config.toml
dataset = "numbers of one to four digits printed on busy colour backdrops"
text_encoder_activation = "gelu"
text_encoder_fused_qkv = true
text_encoder_inner_norm = false
init = "lecun_normal"
max_steps = 5400
warmup_steps = 540
adamw_weight_decay_other_params = 0
Rows from block 23 of the image encoder of a small contrastive image-text model, named by matrix and row number. Each number is 200 + 40 x the weight over its row's rms, rounded and kept within 0 to 999. All counts start at 0.
Before each channel's rows are labels from the 100 images, of 14976, where the channel reaches its highest value: "responds to" is what is common among them. Only what is clearly more common there than usual is listed. The data: numbers of one to four digits printed on busy colour backdrops.
# conv1: bottleneck pointwise conv (encoder.blocks.25.conv1.weight, 96x312x1x1), inputs 156-311

responds to: the digit 2; last digit: 2; first digit: 2
conv1.75,229,224,201,113,172,267,213,245,137,267,193,118,143,176,203,213,223,224,137,218,200,114,201,162,176,205,180,238,201,159,158,181,194,207,222,137,160,225,211,191,127,153,170,237,160,158,175,185,171,236,98,190,210,166,195,185,191,165,142,258,199,283,196,246,190,167,162,189,187,138,191,164,156,217,181,152,198,223,242,170,173,234,200,258,200,218,220,293,239,182,263,174,217,177,171,157,169,270,145,255,268,215,162,141,164,151,119,162,188,124,139,152,188,216,24,108,147,185,264,176,156,169,198,139,216,252,271,153,185,122,111,200,267,179,293,209,150,278,186,200,239,190,225,278,231,201,168,162,228,149,203,148,140,209,32,225

responds to: the digit 6; first digit: 6; length: three
conv1.71,169,165,136,184,204,116,253,168,221,181,181,248,203,170,111,215,200,187,143,186,180,143,199,175,247,187,211,160,206,66,250,120,224,166,197,164,231,197,213,182,206,230,251,203,204,217,262,89,229,144,200,199,128,203,79,235,208,171,164,236,197,218,193,296,157,211,167,161,287,229,257,250,198,200,112,235,160,181,194,197,253,241,66,174,201,217,188,289,278,199,173,213,104,132,156,194,205,261,224,197,144,198,200,128,216,192,279,227,232,211,236,265,205,151,157,161,252,44,148,122,145,150,215,186,156,179,121,210,184,239,219,267,160,248,226,149,182,229,166,98,195,217,214,226,213,163,218,191,202,213,213,255,176,146,215,353

responds to: the digit 4; first digit: 4; last digit: 4; length: one
conv1.4,230,179,246,153,166,198,221,167,157,198,255,192,133,183,170,94,150,146,109,149,246,212,210,206,197,154,244,256,189,256,145,215,157,141,211,173,135,127,215,186,167,91,223,180,163,202,201,218,167,186,182,191,237,157,198,159,208,280,231,209,213,274,209,175,88,221,152,243,248,119,183,165,153,229,167,158,237,188,289,131,182,135,195,209,154,234,156,246,157,182,195,151,168,217,210,213,188,172,368,197,192,229,189,191,129,157,177,252,266,252,194,187,163,172,319,185,229,187,174,195,159,198,207,99,208,148,270,228,211,206,172,282,249,185,236,284,223,144,111,191,201,197,338,230,230,192,203,163,198,258,212,236,277,273,108,178

responds to: the digit 2; last digit: 2; first digit: 2; last digit: 7
conv1.22,186,170,163,135,185,165,185,221,127,132,164,210,116,221,160,120,173,160,138,224,230,194,155,204,187,167,134,182,218,161,199,153,233,147,151,202,211,148,220,163,272,219,241,176,202,174,182,202,271,186,246,150,168,152,227,177,136,231,173,129,165,131,112,141,176,193,164,198,209,206,184,208,226,197,186,237,130,202,215,277,155,163,133,212,168,224,164,209,211,176,117,232,158,124,172,178,249,196,221,163,167,250,136,250,175,197,181,176,218,227,223,228,131,173,240,139,164,153,141,209,188,109,147,158,189,205,226,128,146,148,137,159,244,217,142,258,258,152,163,218,143,290,207,181,214,188,216,223,232,137,115,170,199,201,118,161

responds to: the digit 9; last digit: 9
conv1.56,165,207,217,277,223,249,156,189,184,127,169,129,160,140,218,140,181,142,204,240,203,215,217,176,211,228,180,209,224,264,198,205,161,190,252,209,139,243,178,243,213,211,134,202,169,225,198,146,207,244,193,216,192,229,211,204,215,204,265,142,310,225,142,172,221,174,200,225,188,222,260,166,256,224,204,169,118,196,182,213,181,148,191,229,231,126,205,277,206,274,282,119,176,213,199,112,158,161,224,174,225,219,211,210,207,139,135,244,231,154,282,90,252,209,170,200,224,173,173,146,147,175,220,154,238,304,193,283,185,190,40,237,206,193,230,209,208,221,187,202,232,186,182,225,197,223,175,160,147,142,254,119,255,136,192,261

responds to: length: four; the digit 6
conv1.20,203,190,217,149,218,159,176,198,264,252,174,227,241,165,189,142,154,191,281,173,184,233,233,163,206,148,253,230,180,277,199,245,194,169,191,206,206,152,222,199,207,196,153,192,161,216,217,222,139,212,171,165,202,159,187,174,201,215,219,217,160,111,244,170,255,112,253,187,192,248,284,153,194,225,216,140,177,215,243,195,222,252,209,152,141,221,219,227,172,137,256,298,221,166,171,154,193,169,217,172,227,186,260,173,220,220,212,186,203,125,207,118,220,194,131,226,146,213,222,116,137,222,177,261,251,222,283,200,171,204,173,170,207,320,212,204,217,299,299,195,151,247,206,148,216,181,78,184,168,216,225,166,129,279,121,179

responds to: length: four; the digit 3; the digit 5; the digit 7
conv1.70,215,228,222,195,184,138,201,278,254,148,116,272,244,146,188,218,226,173,172,129,112,124,224,105,219,221,172,192,197,152,159,182,201,181,190,243,141,130,152,185,170,203,217,242,186,157,215,194,144,182,141,124,210,193,260,194,207,202,195,180,255,150,155,104,218,242,167,296,216,144,233,137,134,226,211,235,138,224,180,253,142,222,161,231,202,183,176,126,195,223,241,174,220,126,197,180,264,157,224,162,271,283,205,150,159,185,192,168,135,162,188,172,148,204,124,275,192,138,193,160,168,185,177,182,249,236,240,245,234,255,191,113,220,211,275,227,148,195,197,228,339,151,265,210,208,172,142,171,170,218,173,142,160,128,153,252

responds to: the digit 7; length: two; last digit: 7; first digit: 7
conv1.49,239,182,205,164,218,177,196,164,173,204,121,178,221,209,197,158,175,231,210,207,196,155,175,267,113,162,163,172,172,186,140,175,236,209,191,200,227,225,160,174,241,188,185,235,114,198,210,201,220,189,223,203,217,105,225,209,160,227,201,218,158,181,265,169,191,219,186,209,277,259,161,140,177,260,195,243,162,174,227,192,261,204,206,172,225,305,245,208,185,201,259,100,145,219,223,188,136,184,176,186,181,183,204,200,244,166,263,172,191,221,193,109,237,168,183,189,172,183,146,233,187,273,219,208,98,164,202,203,191,235,228,198,188,141,223,147,143,204,194,119,163,179,221,206,151,211,150,244,204,318,132,227,207,201,153,116

responds to: length: three; the digit 4
conv1.86,211,222,197,142,181,151,146,198,166,91,183,101,211,221,210,198,152,250,152,233,228,186,213,216,154,177,404,175,214,234,172,233,258,256,171,218,175,197,210,172,236,292,303,168,185,218,252,207,217,177,170,227,103,226,155,268,143,272,233,169,212,176,181,147,222,167,179,181,199,143,148,275,224,291,205,207,205,221,195,184,82,261,223,196,174,177,147,193,144,224,200,182,215,150,138,168,179,15,156,198,224,244,161,226,230,195,193,202,265,185,158,188,70,220,244,190,238,114,162,251,215,169,211,106,335,189,237,190,231,197,152,157,156,181,245,205,198,196,165,218,199,226,180,216,215,170,204,194,213,121,283,182,167,210,201,256

responds to: length: three; the digit 8; the digit 7; last digit: 8
conv1.28,244,193,204,200,144,163,209,262,212,108,153,207,178,177,211,132,112,104,188,179,131,212,248,173,212,216,76,155,208,284,96,215,233,219,224,185,141,159,183,171,249,124,167,170,181,182,276,173,168,171,128,167,171,157,268,183,184,247,139,160,232,203,221,132,158,114,211,198,250,168,127,161,167,118,180,220,164,257,162,174,129,157,204,238,145,185,275,243,243,189,234,243,147,86,157,212,279,162,219,192,268,180,175,210,198,144,202,161,134,216,151,250,232,190,236,205,161,295,222,269,171,153,154,171,279,220,230,198,191,185,181,233,280,200,233,196,249,197,172,222,246,226,181,264,224,175,215,155,212,155,151,204,179,199,181,158

responds to: length: four; the digit 7; the digit 0
conv1.58,135,195,213,225,182,238,153,243,259,278,173,135,197,224,205,282,240,196,138,240,206,205,145,231,151,135,198,165,186,276,172,125,201,285,173,156,224,245,239,185,188,196,138,232,222,283,116,171,140,222,176,191,208,193,301,191,265,153,184,200,240,184,212,211,243,166,228,283,196,230,262,150,155,202,96,190,139,176,241,212,180,181,218,207,207,202,199,108,231,214,260,263,236,201,161,154,195,216,257,227,252,168,190,224,238,163,213,233,165,162,155,257,115,134,160,201,286,240,239,90,137,120,177,195,222,175,197,220,199,165,124,178,175,283,219,234,219,132,198,197,200,149,164,201,182,188,214,243,228,190,280,153,230,165,209,212

responds to: the digit 8; last digit: 8
conv1.59,168,179,170,259,131,214,150,228,219,192,269,247,287,225,224,158,207,163,189,117,162,199,206,145,176,254,191,190,170,262,167,176,235,217,90,185,295,195,221,221,197,221,163,225,113,194,214,191,172,209,232,222,325,170,283,143,283,145,181,157,207,219,272,128,168,169,166,230,203,160,219,179,212,193,261,144,179,163,218,190,233,212,264,217,78,174,201,124,255,171,287,213,167,155,192,236,262,264,221,189,232,209,182,192,216,183,171,188,153,202,199,225,210,170,182,251,185,208,233,230,122,297,107,182,148,206,291,186,194,172,214,137,240,103,237,176,195,228,192,229,202,287,107,220,213,162,219,132,217,225,147,224,158,184,172,134

responds to: on a plate; last digit: 8
conv1.36,214,190,229,261,100,148,201,207,286,177,133,117,145,220,200,193,164,174,136,162,199,161,108,173,181,188,221,291,234,141,185,161,213,154,145,197,146,134,168,203,183,190,200,275,182,177,230,218,187,172,199,137,149,182,204,206,248,170,169,215,150,185,143,171,200,234,266,177,157,259,156,196,235,195,296,164,174,103,189,194,130,233,242,242,171,198,129,301,161,180,180,161,210,167,166,184,231,195,214,203,231,229,262,180,131,223,116,185,175,252,212,190,233,232,219,214,186,227,157,320,159,208,204,205,149,157,200,216,187,205,186,245,251,102,207,174,165,86,151,233,210,228,207,219,251,187,201,134,215,193,192,174,137,206,118,108

responds to: the digit 7; last digit: 7; first digit: 7; length: one
conv1.60,202,180,217,342,179,240,225,175,212,276,131,175,132,156,161,214,112,161,198,130,237,232,263,186,254,199,249,203,236,203,193,116,130,120,307,234,238,139,211,211,193,227,275,154,147,190,240,197,190,188,151,206,214,203,183,237,170,194,170,174,244,153,182,286,185,224,128,201,203,192,179,274,127,185,165,211,188,104,236,195,263,66,236,221,208,233,179,218,174,161,293,250,194,196,229,187,209,247,149,249,285,149,164,210,155,179,178,150,121,131,187,248,165,154,136,149,172,203,225,184,187,217,187,128,226,120,197,189,251,239,88,149,200,168,210,154,275,210,137,183,159,188,227,210,199,256,273,174,182,173,193,189,163,261,179,260

responds to: on a plate; the digit 0; last digit: 0
conv1.93,293,188,178,175,194,197,195,174,140,173,228,185,153,161,152,175,193,238,188,179,147,237,240,185,229,222,263,194,240,149,163,155,201,170,202,163,126,239,194,161,195,145,177,190,232,195,186,176,213,243,145,210,154,203,181,186,156,219,164,214,216,261,203,184,205,222,179,151,112,180,137,152,210,226,130,191,119,207,193,158,93,231,170,222,188,98,119,200,207,163,186,182,215,211,141,177,162,142,178,292,176,204,204,276,169,219,45,179,126,201,189,184,142,246,180,186,166,200,178,266,172,145,218,199,181,152,159,191,200,154,119,175,158,192,179,242,167,201,206,172,281,100,173,152,250,209,215,161,131,240,254,166,153,185,168,112

responds to: the digit 2; last digit: 2; last digit: 9
conv1.77,141,127,168,266,166,188,264,310,190,216,125,196,176,190,183,160,169,202,214,111,176,189,219,99,188,192,227,128,250,282,200,197,213,151,162,166,149,174,212,176,269,214,198,216,177,128,239,170,196,184,163,156,263,165,305,180,212,194,185,207,240,134,232,102,132,214,172,181,232,213,169,203,262,177,141,110,192,248,172,225,179,233,182,230,90,125,213,214,191,146,257,173,140,156,174,233,308,184,188,169,202,231,151,177,278,186,169,207,101,112,246,251,208,148,142,158,117,137,180,162,284,191,229,142,152,206,218,224,190,236,177,218,271,207,266,224,215,205,201,115,185,215,258,181,221,116,179,219,179,230,175,223,193,254,162,220

responds to: the digit 2; length: four
conv1.42,191,191,209,148,232,226,222,203,159,206,182,201,173,191,173,177,119,201,178,219,219,206,225,205,198,216,222,188,201,211,145,197,213,198,185,179,171,264,225,115,200,167,196,231,180,193,179,190,210,204,225,199,204,184,212,219,201,206,165,261,233,184,166,146,173,207,211,149,223,214,241,212,202,173,205,185,102,229,188,198,242,165,163,224,148,149,209,271,192,227,176,259,223,230,206,195,170,216,215,268,185,197,217,167,135,160,139,216,176,193,248,217,124,185,0,198,187,168,217,177,235,174,235,194,179,278,203,217,167,93,149,185,166,290,232,255,234,174,287,195,192,164,293,218,185,177,241,277,193,251,192,53,299,216,152,264

responds to: the digit 2; last digit: 2; first digit: 2
conv1.25,252,202,259,200,222,238,219,178,224,236,181,233,209,178,240,232,224,205,219,194,187,256,194,236,185,263,164,232,204,240,153,152,166,144,153,200,168,195,216,201,156,204,166,190,160,213,164,110,216,156,251,204,246,268,151,190,185,165,173,228,211,274,161,177,230,246,121,213,240,153,87,161,206,243,228,169,218,188,266,156,191,198,233,179,168,224,245,327,183,207,255,228,215,227,206,162,194,164,114,251,178,223,189,140,259,145,113,219,200,138,144,218,162,231,127,211,233,251,311,202,185,153,245,157,218,258,287,203,129,198,64,161,191,194,291,196,238,201,186,246,261,179,223,277,247,213,181,193,229,225,127,232,223,202,131,225

responds to: the digit 8; length: four; the digit 7
conv1.48,205,209,271,200,179,192,161,193,268,218,148,190,184,218,195,244,247,153,187,146,196,187,226,180,212,209,194,201,206,234,215,179,191,219,216,191,189,176,234,149,157,197,183,187,160,238,132,239,191,247,153,139,230,272,230,226,207,250,175,172,187,236,185,222,194,230,231,177,208,149,169,163,158,181,207,227,183,218,154,214,179,197,209,237,202,136,236,216,331,148,230,196,212,231,223,159,210,178,156,68,281,154,199,140,192,256,331,219,217,184,222,111,117,187,150,237,191,199,124,194,111,109,213,219,230,80,142,164,154,237,123,192,213,197,127,194,324,296,160,202,209,219,183,233,238,192,123,202,177,183,254,290,166,212,192,266

responds to: length: four; the digit 9; the digit 7; the digit 0
conv1.0,191,200,264,222,181,176,195,224,217,196,179,162,214,210,189,193,214,182,278,145,203,201,126,154,224,187,272,152,190,283,191,165,174,212,238,195,190,186,192,94,206,243,149,196,195,207,150,199,153,172,219,176,183,218,175,213,214,222,176,138,202,239,303,173,246,168,172,233,207,143,149,162,228,222,213,257,191,265,186,147,208,212,162,232,169,151,266,199,221,150,243,230,199,191,223,184,185,189,157,159,161,175,156,159,118,154,208,194,191,246,145,196,252,156,91,208,224,203,212,151,214,255,198,161,198,226,181,179,124,207,202,246,180,300,262,241,204,211,194,156,243,199,166,225,213,212,12,119,110,178,267,121,65,89,212,232

responds to: length: four; the digit 9; the digit 1; the digit 8
conv1.92,247,272,206,126,212,203,221,248,202,255,173,237,193,201,179,228,187,191,247,210,196,212,162,207,255,238,253,284,221,147,225,164,235,160,254,157,162,234,204,170,217,210,327,200,201,161,215,187,188,181,203,176,175,238,153,179,123,232,198,218,202,232,195,233,204,169,221,229,211,230,166,199,219,259,213,168,199,203,235,174,234,228,162,227,183,168,207,207,195,224,235,124,205,123,199,207,263,130,192,220,248,261,186,281,176,170,118,238,199,284,229,172,138,174,205,234,257,175,229,191,150,156,188,106,109,184,209,214,199,152,158,223,181,207,226,227,365,231,133,219,182,208,116,225,258,210,322,250,222,227,230,183,192,201,185,197

responds to: length: four; the digit 1
conv1.68,208,191,214,237,133,205,145,245,171,56,157,219,239,196,177,206,192,224,117,189,263,225,109,235,176,221,139,158,198,154,183,207,279,185,157,245,169,180,229,198,214,168,124,174,177,225,97,230,191,180,227,220,189,127,244,106,149,210,194,156,170,239,187,202,210,144,254,217,193,210,205,106,210,207,233,237,181,212,158,239,212,280,144,195,137,124,121,157,145,178,230,233,179,156,176,165,208,187,235,234,234,180,203,249,190,216,217,171,195,223,181,175,206,184,299,179,213,181,226,200,222,224,210,176,0,185,202,193,210,221,180,192,192,298,273,158,192,258,172,169,269,207,268,240,247,176,206,143,244,164,289,184,210,198,202,291

responds to: the digit 1; first digit: 1; length: four
conv1.43,245,171,190,197,223,210,234,190,179,270,204,243,171,184,154,158,264,256,213,230,198,200,245,210,168,120,207,176,211,214,142,212,116,171,233,214,238,175,150,188,212,210,242,226,167,184,205,174,207,256,198,213,190,218,113,216,248,179,238,145,205,149,157,212,225,194,183,229,233,207,104,261,222,193,97,117,229,193,164,183,330,151,163,222,147,175,233,166,339,195,201,215,219,194,201,164,196,244,215,195,169,218,246,232,195,202,107,164,212,252,356,105,194,114,210,198,181,236,185,107,161,235,134,122,201,195,218,225,199,156,199,243,140,278,256,106,169,206,154,103,197,137,226,166,243,149,216,155,247,215,258,171,166,187,150,225

responds to: the digit 7; first digit: 7
conv1.88,170,213,161,280,183,264,229,225,156,185,206,245,155,207,218,176,195,169,173,142,233,191,210,196,154,192,182,308,200,188,173,192,188,163,207,173,221,223,178,215,170,129,181,140,230,198,188,159,220,195,168,221,175,202,208,221,201,250,126,208,253,169,185,155,248,186,192,198,169,279,199,195,178,182,148,156,232,148,155,282,174,138,258,211,220,198,266,225,300,206,292,233,175,192,156,178,187,251,226,233,180,232,139,161,191,244,186,208,165,237,269,268,182,243,30,137,201,176,160,177,297,150,168,224,232,284,226,235,203,125,91,231,193,238,187,200,216,232,178,178,226,212,184,132,233,177,332,212,148,208,248,207,145,268,280,97

responds to: the digit 8; length: three
conv1.44,221,143,245,222,162,184,198,222,197,147,154,201,144,206,183,216,164,180,193,133,151,201,250,229,176,216,194,156,154,237,177,195,227,204,187,178,167,115,142,129,147,164,186,225,143,252,181,181,253,258,198,145,257,116,174,215,184,202,125,174,161,156,202,147,137,223,238,236,268,135,188,215,162,189,163,152,186,224,233,183,192,235,183,223,145,218,169,199,168,161,244,250,213,195,202,196,214,133,240,123,249,271,148,157,301,306,184,216,155,167,197,249,160,160,99,153,184,254,200,122,204,119,290,138,298,227,217,187,136,240,72,148,209,236,220,195,256,212,181,194,167,177,205,184,263,152,127,240,180,175,216,216,91,307,160,169

responds to: length: three; the digit 6; the digit 4; last digit: 6
conv1.45,187,195,213,230,196,201,166,217,134,316,169,228,144,197,286,218,181,190,197,205,209,285,222,212,178,168,213,132,219,313,154,232,183,225,165,184,62,176,210,234,195,262,182,238,178,173,293,194,177,199,228,185,184,153,210,262,293,183,197,196,229,274,226,103,105,128,206,281,196,147,229,216,238,230,192,241,287,323,215,206,262,219,258,201,143,230,237,163,141,165,218,174,248,167,187,198,190,78,200,209,180,153,244,220,264,231,280,230,199,241,215,200,255,151,299,111,195,247,232,241,225,205,119,200,304,188,257,180,208,296,199,251,225,170,191,118,148,186,147,179,229,174,193,251,198,168,302,204,229,244,251,283,200,192,175,103

responds to: the digit 6; the digit 0; last digit: 6
conv1.32,144,202,161,269,204,186,248,197,210,164,169,204,191,180,248,187,146,223,313,148,218,141,235,253,168,224,170,183,159,195,164,236,155,227,186,331,171,230,177,229,150,126,172,214,204,223,194,192,152,186,139,255,169,166,192,250,150,221,193,226,138,201,197,179,248,179,181,254,168,216,267,147,149,143,209,148,220,271,137,148,103,126,216,280,231,173,208,183,196,204,183,256,182,209,188,223,236,234,192,181,239,300,165,233,195,194,201,154,155,159,172,231,204,220,143,315,203,180,190,196,58,177,232,122,256,110,217,213,169,120,224,191,224,239,236,219,255,185,175,200,237,213,188,257,142,171,155,141,220,220,223,192,185,144,224,187

responds to: the digit 6; the digit 9; first digit: 6; first digit: 9
conv1.7,266,199,184,149,188,193,165,129,171,211,256,155,191,177,175,144,184,237,154,184,189,201,143,223,196,144,184,186,236,185,174,208,102,168,246,232,216,139,184,233,234,202,150,166,182,159,236,234,252,178,202,189,158,152,171,236,171,206,238,128,215,146,215,177,174,220,168,189,160,199,219,143,139,188,264,199,203,165,208,194,184,107,181,210,233,208,132,140,177,213,178,168,150,241,241,160,160,205,183,194,204,230,228,268,145,166,186,131,143,217,224,284,209,158,208,247,167,170,173,260,183,239,222,226,147,202,141,253,236,199,199,281,186,147,131,269,192,157,275,154,116,273,255,180,248,257,117,187,193,244,218,226,243,213,194,171

responds to: the digit 1; length: three; last digit: 1
conv1.8,174,199,151,158,199,236,188,183,168,253,129,234,186,202,189,163,118,212,215,200,222,203,224,188,171,127,362,209,194,210,197,158,178,177,174,164,208,173,152,126,202,219,287,204,144,245,227,191,138,201,196,184,107,121,164,254,185,196,217,230,127,177,181,134,197,86,218,170,186,244,106,259,160,283,210,158,200,159,248,171,213,107,223,222,186,163,266,177,146,212,209,294,211,135,165,231,200,193,254,296,240,213,205,177,234,244,223,197,110,98,242,166,142,150,249,174,138,164,118,169,130,143,169,126,272,145,249,163,164,188,145,170,153,145,251,114,264,186,236,191,262,241,219,208,231,218,238,159,186,129,212,188,103,243,217,188

responds to: the digit 1; length: three
conv1.74,197,199,258,204,207,134,226,193,180,176,195,155,145,212,205,267,165,152,220,226,215,240,144,254,207,252,215,231,166,188,216,185,170,267,158,184,190,257,180,178,182,185,171,221,205,145,165,234,125,208,188,176,213,274,174,223,201,174,202,194,122,279,132,239,189,182,225,145,195,202,249,227,56,159,204,180,138,100,258,195,203,143,209,190,195,216,228,222,203,154,268,170,156,206,177,171,231,202,161,326,277,167,171,235,150,152,142,216,113,202,229,185,210,183,193,108,241,208,283,224,263,215,210,121,270,146,177,166,260,238,176,173,195,276,195,236,229,172,119,204,208,195,197,188,222,162,263,197,255,179,238,99,107,159,260,233

responds to: length: four; the digit 4; the digit 2; first digit: 2
conv1.13,243,155,187,103,180,145,180,185,190,188,144,230,297,161,195,197,173,126,199,199,243,190,203,186,174,150,209,181,216,156,190,249,226,224,161,190,244,232,200,149,265,189,207,203,160,122,183,237,172,194,185,195,170,251,150,157,143,190,160,215,216,267,187,145,199,111,227,248,203,150,203,165,220,97,134,257,254,205,232,105,214,254,177,183,210,127,146,271,167,151,233,235,178,139,182,164,217,137,235,172,229,208,174,203,233,181,140,217,230,135,210,154,232,185,224,151,183,209,221,184,215,225,182,147,96,208,199,97,189,222,234,199,170,152,228,282,239,304,246,123,234,169,195,271,214,176,237,187,202,137,184,138,154,150,159,143

responds to: the digit 4; length: four; first digit: 4
conv1.81,195,186,173,208,236,210,185,149,196,237,175,173,259,213,230,161,227,158,171,122,211,157,146,223,234,187,183,157,204,135,200,205,290,121,271,143,218,133,157,133,233,165,221,213,238,200,178,158,200,210,161,184,197,167,203,186,114,244,261,202,208,252,177,180,167,133,175,242,190,195,131,198,277,215,160,215,165,231,184,101,216,154,245,210,238,174,214,211,248,182,253,136,193,182,212,270,177,150,227,160,232,185,166,200,300,210,224,304,215,244,267,169,154,129,344,271,193,219,164,149,223,146,198,141,161,268,262,225,218,120,250,224,203,191,241,247,229,222,158,163,182,188,243,154,276,186,211,196,157,254,160,225,133,150,154,181

responds to: the digit 1; last digit: 1
conv1.30,237,228,200,192,180,210,198,284,197,197,167,128,186,146,172,275,272,204,243,165,181,179,124,161,196,154,198,187,177,141,149,101,142,143,226,175,182,208,166,195,195,201,206,161,132,194,185,156,180,188,185,168,160,260,168,252,130,210,156,227,265,163,169,199,250,169,199,187,296,197,232,234,220,201,171,184,188,176,202,154,222,108,139,249,205,118,236,183,253,200,122,137,189,136,139,213,238,90,201,154,236,160,224,214,157,171,132,228,101,237,287,203,270,200,209,134,179,213,135,159,195,148,162,140,235,141,210,156,200,168,143,226,184,211,166,255,220,171,334,176,238,208,169,270,180,168,280,182,185,138,199,192,142,195,143,221

responds to: the digit 7; last digit: 7; first digit: 7; length: one
conv1.85,217,128,175,185,206,301,245,252,174,197,187,185,133,176,229,226,240,207,203,168,209,201,157,139,195,205,181,211,209,199,205,178,159,242,196,221,200,160,149,195,179,153,191,238,263,130,185,258,143,207,170,167,187,245,105,128,132,253,188,176,152,175,160,211,212,175,268,177,240,185,192,168,239,133,186,193,224,113,164,167,230,172,160,118,272,202,162,199,255,286,243,197,155,159,144,111,196,174,236,192,159,175,210,215,196,184,168,210,218,185,228,167,249,168,207,154,247,164,230,159,202,181,218,184,112,169,182,203,193,245,148,136,157,263,170,211,136,188,290,166,268,175,204,150,198,201,174,192,210,168,289,173,207,214,149,284

responds to: the digit 7; italic; first digit: 7; last digit: 7
conv1.64,215,189,249,327,193,196,202,186,211,156,177,216,219,169,204,145,157,150,139,251,201,199,166,219,152,143,155,251,218,178,249,132,196,202,172,221,243,178,228,140,165,143,204,182,310,155,154,239,185,243,211,193,156,167,214,232,205,163,233,285,210,172,212,173,162,188,253,164,81,174,157,200,194,164,207,228,213,132,213,134,145,192,218,194,223,271,127,203,88,198,129,184,216,221,228,153,241,100,194,193,188,228,202,211,138,180,160,164,185,228,201,173,160,235,157,223,217,258,144,254,177,207,178,160,65,179,123,208,213,197,150,254,156,129,177,225,195,199,224,219,262,259,193,132,222,195,140,188,165,227,177,252,223,218,147,158

responds to: the digit 4; first digit: 0
conv1.66,185,236,159,187,186,90,200,247,202,244,228,254,206,165,250,142,209,211,255,148,154,209,245,178,208,162,229,218,172,245,231,160,244,136,229,168,211,152,186,216,276,146,176,211,113,234,273,185,134,199,210,172,179,193,197,262,196,217,142,127,191,174,293,201,220,142,181,203,140,205,238,134,237,254,213,217,204,207,180,187,245,213,245,267,175,211,297,173,218,178,223,288,172,168,177,118,211,300,212,130,232,190,203,129,164,142,244,216,175,266,92,177,194,164,216,165,138,187,224,199,164,134,198,115,244,274,165,242,190,194,124,230,168,204,307,179,195,181,246,171,175,199,188,121,184,161,208,158,114,246,212,103,94,92,151,205

responds to: the digit 6; first digit: 6; last digit: 6
conv1.33,218,238,178,183,230,241,171,142,228,236,220,162,186,173,225,178,225,230,284,165,213,232,122,198,206,245,231,252,222,204,170,234,211,161,227,186,119,180,245,193,155,227,161,225,199,122,229,219,188,157,221,95,262,248,176,242,209,205,186,234,211,217,231,273,120,237,131,188,173,248,220,185,199,195,193,188,185,223,179,174,222,236,227,209,205,158,255,160,275,150,227,205,238,179,254,184,234,200,175,181,218,175,193,166,235,159,135,226,132,175,296,246,213,208,189,204,192,193,266,180,163,54,248,190,232,140,268,166,150,158,151,170,213,295,281,166,177,180,238,162,215,186,198,250,236,152,218,205,226,238,273,260,254,112,253,237

responds to: length: three
conv1.89,250,163,275,141,213,267,282,209,100,186,199,225,201,177,153,211,206,217,176,184,202,191,295,218,232,157,177,209,206,86,240,188,200,197,195,219,274,210,126,174,191,125,289,146,195,233,268,143,221,195,186,211,147,344,84,149,207,210,195,188,182,209,172,282,227,261,207,230,219,232,160,248,163,112,140,200,202,207,239,195,340,207,134,213,177,227,170,252,302,191,87,69,123,214,179,213,216,139,248,161,209,222,165,202,150,198,141,242,216,175,247,160,215,172,201,214,166,168,209,177,143,240,208,190,163,237,104,192,198,213,227,215,197,320,197,295,197,271,178,166,229,193,156,214,228,234,84,189,240,211,269,192,160,160,231,244

responds to: the digit 9; last digit: 9; first digit: 9
conv1.57,235,179,168,226,170,164,210,228,189,204,167,209,224,214,220,171,200,209,250,243,183,254,150,191,180,151,178,231,251,214,154,195,156,192,184,238,154,231,177,167,269,181,201,197,137,167,187,211,184,208,232,197,215,277,215,248,222,175,185,191,178,242,233,194,193,151,141,234,172,226,196,183,212,265,216,188,202,179,152,294,234,214,239,224,209,218,203,149,216,258,88,251,141,190,211,228,234,175,280,122,239,255,195,222,188,220,235,223,217,289,167,268,169,211,215,219,190,263,207,119,204,167,163,240,119,208,211,332,225,199,227,201,245,128,96,191,250,256,128,178,159,170,122,187,284,193,234,222,230,187,166,230,227,287,212,170

responds to: the digit 7; length: four
conv1.15,190,147,158,170,102,257,251,84,209,204,224,223,219,208,197,222,159,157,171,177,200,175,190,174,244,161,131,246,175,149,112,134,170,76,203,240,171,229,179,221,110,158,180,179,222,164,198,212,208,179,177,175,192,153,212,149,224,188,82,173,237,180,212,185,151,200,161,253,166,200,215,163,228,164,149,139,275,118,186,157,123,246,132,168,194,157,188,144,244,194,233,208,157,223,193,117,171,118,255,157,209,204,180,222,207,174,145,233,134,147,190,314,162,162,246,227,166,144,221,222,111,230,123,201,177,154,179,194,207,155,149,155,195,231,224,209,216,175,155,163,133,126,161,210,181,178,210,223,214,231,170,140,210,253,184,186